Rows from block 4 of the image encoder, named by matrix and row number. Each number is 128 + 24 x the weight over the matrix's rms, rounded and kept within 0 to 255. All counts start at 0. Numbers have three digits each.
# f: spatial gating (encoder.blocks.4.mixer.f.weight, 64x64), inputs 0-63
f.0:123165136123112128109064165195131124134123145107125112108116140118124114138127125154117151143109137128121116104124136119121126144121134115115149105133119136129133140120086122103137105121113059
f.1:132140164119124123097121093189205114118127127108098140113111114143123107121126137153120149131140106133131123137128125117106091134127109131119127103126131134131133143113111097136125097103108104
f.2:084150147159115110095108078113210171128132151113118128156130132136121111100136127115111111150125121127129114144119124135097140141111126116135131127115143099137119128124132121115145097102131115
f.3:097104140115139122113076101120149245164132102119117118114149105147135108118132133118122141140100098135136139094122150114104123128130147120107123125113136134102127136112122132118137121104136111
f.4:097101119162118127112108102123110168222131131103123120138127141127135126117135124131132139128104113128131114135130108108128124125126131128134123092146124105127144101121144110132108130123134136
f.5:119089144103148138166104126145112127196215102068100129119130131146129125122126140109100149148102116101107135125124120110130132120150114128134095130114117120101137130129141114114130137112143107
f.6:120084128112109177111160101129123132137224188101125146120125135123109083099132143121131127124129127144124103125130132118109107128111142126108132134132130111144121107096108101129105136118100127
f.7:072118112121132116163107122131119110134149195170117099152136123097141120141141145116152128123146133138112098133144115117117124131120120129133129125142132121128123130115044125106124116122110067
f.8:140076080117131127098116119213134117131131133116149237120123132127121122135150130108135135107125102125129098124143117116132129140127112129117118108125115135137129147102105125091128116130111113
f.9:195164090083097099122122133109174136108139109117086179185129130171107121103157125120110149140117105119127116121128141124136122142119106154121126096119112112128135127118123139115091115128139130
f.10:102196173100090081119111093152122151129108119149101096209207131150111134104103129120130121117103114132131156107131130137125136125111106137113119127128107140129135122134115123108126127126123138
f.11:103105186212115068138098111098114095150102099111113102121223171113147111147130116138117115134136130141102143134127119131114131123128134139120116129134130137132130143118110170096109123132116109
f.12:102122074118220168108090137112079136111129092103105121112166232133102112141118121137115121132159127131156117132111131109136115118135130116129123133129136114128137120122110128128131115108175112
f.13:112121089089086196174118104117139141161113159097133121140124190183109102125137143111122122133090133117138105132121138107139097121133114132128125153133139129116125107125121099165132114128128120
f.14:112130084105102109145191150117112129137177083139113106150130121191182065116113121131100120159113136123149111137150095105139127160115120152139125115128130146120107136116141148109108106116119096
f.15:115124124103108089059135096108131123099129213108175113113148147123206180086128128131139132160119112139118135109112118131127122141130126113145145110134124151115134105092097118115134103109126124
f.16:095101113111123108111100157107137151147134121123125224138110131135110142151183131147118132117109105100116124098144130123098125153121136111145125119135131121132127125100100137109119130124117128
f.17:092109109117139123124121203149068112136111100139193112211111133122117124059170189115122129117127098111139131135121110125118107134111119136110138121127128111121150107126096106144113125132149140
f.18:118112118086132105119130133201167090119124109125087179093162135110127132092082188206110141132121130105107116109132138108128144121134140134129137127120124135115138104131075131131142110113148124
f.19:117106121112121111101099117122188240100085114122126101140103164099132116098101118242158108120126143119142125141119111132116091136125116153109119146093138137135125135124124117147096152110099161
f.20:100096136118135143122118113136080108226190118096113105115145092137110124124110124157255099100090134117136131120136113115119138154105137118124126143121133118110122098123139131118124119142138121
f.21:102126095123079108136113153131112105077188213120129126115158178095171108124113141117197182060104119134121116126121104132126128130118128122118113120124135125143120127152125132118126117104135083
f.22:096139117105100094119104146098131141116089145202121144110122124212104191131122123143122182163060145108128114139113113082132107136106109158119115118130131129105127118116129144134109133147120107
f.23:097118117114095115112091122119131146135134097163143126142132141122224132110141107121138122189135120104146120139134114084132139122146125146102118113147095121115155132109121121114128120095136099
f.24:102119134133096119115117114097115132111129130137148132121136132119130110119208143112129126135138142206128123128148146096102128132116126135099103079140124126133141136131095138118107115119127122
f.25:100101110111115100143124108100092111124139109140174141130139146129123136223102214132104117124126131140164143099127139138071098108136118147128129090140137123141123123110100115129101125124151121
f.26:129099099124101114130110098100094111117128127136103177133125153139125126139225104245113108121125114119145181136122125129092105110118130153118116096116133122130113105123117124129108112137139117
f.27:148103108100098142107130135124138125125117129111120139198196077082110136120105183117174122127122125108096185183125130122090130079138120135140126141114133130120137096117124117101123138108118144
f.28:126109144102116106114129104120111103119152122126110131078092199200128131124140131162113190119107111123152181187084097120127120099131116104128109147123117133114128128125130121113140112132128109
f.29:119140102124117120120112127127136100097108094119155120115147115134174115113100104143231123219128132117115134174142107137129119120104126105086114141108121124112129132111129148135104111137120117
f.30:122119099119131113103097143112143109120079099127129117136143174124117151128137116113134214107236119161121103127169147121141123132126136117107085103132120113145120122095126138102132105130126112
f.31:138100101121113110111091138135127116115134097109124123121140144125129160138104135126117147204122105140133148136123175157104106150122118128128085131132149104144136150093134113127126098100123088
f.32:101106134088125135122124117130160137127111133135108079150113123132122121144190129130111133110115113226108121137140131117145140124117113113127130126117124136141134138121084121105118091109119136
f.33:111144121115130100120106101140113123105114142119099092095147118140143121123108178144104126122130227110204127124123133130188132124141122107118126105104105109124103136129098126102150129109139134
f.34:102108130114118141103106121114124126117139134148114092114134116141115147099112132153119126141104128239098226138113148118137167125110133112126127107106112118121128150121114129111104124123126121
f.35:119119088129130127133134103145128160117129137131108118109116131104110129114098082216147141116129108128183112193108123108118145186162094111120129108127146139119130115111126113136104105128095142
f.36:128139129123131089136114126127122121149126127129128115127122116087124071126127132160200095124126117117131195115189113098112140087081185192156099105119132088133123132126123100108126109109145133
f.37:124125141111139120129106137118105123105118129126146131119123126120092105129123122116165130115104122131133121239082249142131125126138111126152127134142149118093086110095113112136113125121127118
f.38:115109114123120108127123129139123100125118124123126146131124138111100090139102125094156158138105116134122136137217117221136115131108135132135189129136114147126111088112118132121116127106105075
f.39:110142128119110119109109135130108121128156149120123139121132123131096109100124136133112123161153124134121131117100233125117125121117125127138161137122123141119111126123109132133093151105120083
f.40:130127092129122088128113111126137145148143134146108122146120139110119111107143099125117143132109164195138143118135119147117233150111145140116123156116109097144115122142109070118128113097123104
f.41:104104116118120141143126114154147101132107107111103152114115141122136128101100114134113136132105074178182138119109155122185098212132118106116127205146107119122145119128096098088110121121173109
f.42:102128115093131129137122122120129121138124134151137118122141103122110117115123155117108143135130074072194169129135108117120190098177133128131122128198168112115097145135107135116103118115134103
f.43:121152106123141134113107133104136128138112143125124119114103118114122131107127136129112131124121120118103252152130122117119120116100130105136121101120169231117095120118104132117132108116094135
f.44:117143138143103121118120134143115121122141124126117122123112103128139121132107117127126151088116111122129152246102131117123103105123101139093111122137105124221175118104120112123102131126128121
f.45:112148123119106112121104136134131148118128129120123119134125128124141118123140112120125120117109112122145122184182076097108117133120179095204107134130122112087174202120118120115108091078147111
f.46:127146120137115106133108117123127113133142148109118136145131116131139111112118109131132117098092124146108115127178174073124122125119135204090195111120130119132105141199109157124125115090091112
f.47:132112110105120123128130127120164128125124102108111096128123128134125111126142152117114121138106131135129125123139178192128124107137124151229090127143127122121117099161129114084129100139100096
f.48:117119102131119117104130093132109133135102142135114118134115123138126112108142124135121148124114125108146121122107138150155180136156117131116092104208129137120119136139151076102121115107095095
f.49:091133140137120126113139114117125109133127107149107159132137132129126124119141102120110131136123063101146097136130115117088209189129121123142135187071185132121142159093188153083092100109092111
f.50:112119123118114140135114112144130144128099127122101132127112132141127120117123141124119122108136096116123149108140135137095080236187135113132106083158107161121132113127126192199091085101129128
f.51:120127120119120130140120104145106107134113133127117140143129131149125122124124116115110125127104110136112143138106138123114121129211171140104124106120131117136096127131108090174223108086114082
f.52:149126122116141104134135123128144127114126116126126120139135136126132127137132131112112128118109112152100130153116132122110121116172206130112104123124117140119120094122091126084099216182095099
f.53:127100145120130156136100127136112120129095128138126104140127117138134132124122146129142110137102111147122106112140126100142127125121214197084108131123116104165104155097112128121082085199180104
f.54:129114132121119126135084139124119114111122121129138117120160144150130098131151115108131113130120134101134134118126114084134136125137115186188093117131121121140194077182121093124105087090150182
f.55:124125127106106125099091128128142130129120128088125133115122139152138138113112150129118102124091145122133133132136126117094136128113142129213162141106142092133145200105090094122129125076081185
f.56:060106124125139109108076144165138148140116119107107109128153127117110124104134140119119120140142114142104150130133117113123137118109132132137097179216156129140115116111097193097139128124146055
f.57:120122141130108128092104063128120119125135122142125123140140107132143107111122156104099143126120123114099106124145133123108145167095129141108113072208190143135135141079159109153130119121126112
f.58:128119092138133089143132117122142101149106134130092113129139140130126130139158112116087124121111114147131124121135122114108157114124139130139088092126237188111128131138067152109164104097116115
f.59:105121125122124132128113126132141122106144124139131119108143148126126117104128118132135122106108130129133097132144143114116125129130109127131132095087151206152137127112108112147129173092087126
f.60:124129131119084144144096146104116125135131134098104132133142134102130123099108130121120130113113121124127140109118128124151129120143142148122134123147094157232126101094096105092160127153127102
f.61:116115106135146120112132133121121144125139119103141145120152118109122111120111119114116151160111088129120118124144121137109124144148119134142102130150114119165234134069099115085096184118153089
f.62:119099108111118136085118128136133160118118143095127128149134111130119122113130150122116142127130124116141110132133106104101125146107110140148099106127136146142175219071128106112117125165109161
f.63:082097093142137096101085107118125131164119165126114139113113133146095114156115113130143164143106109141120128105117124109089133147126101120118121121129122142128152217187056147136126122107190127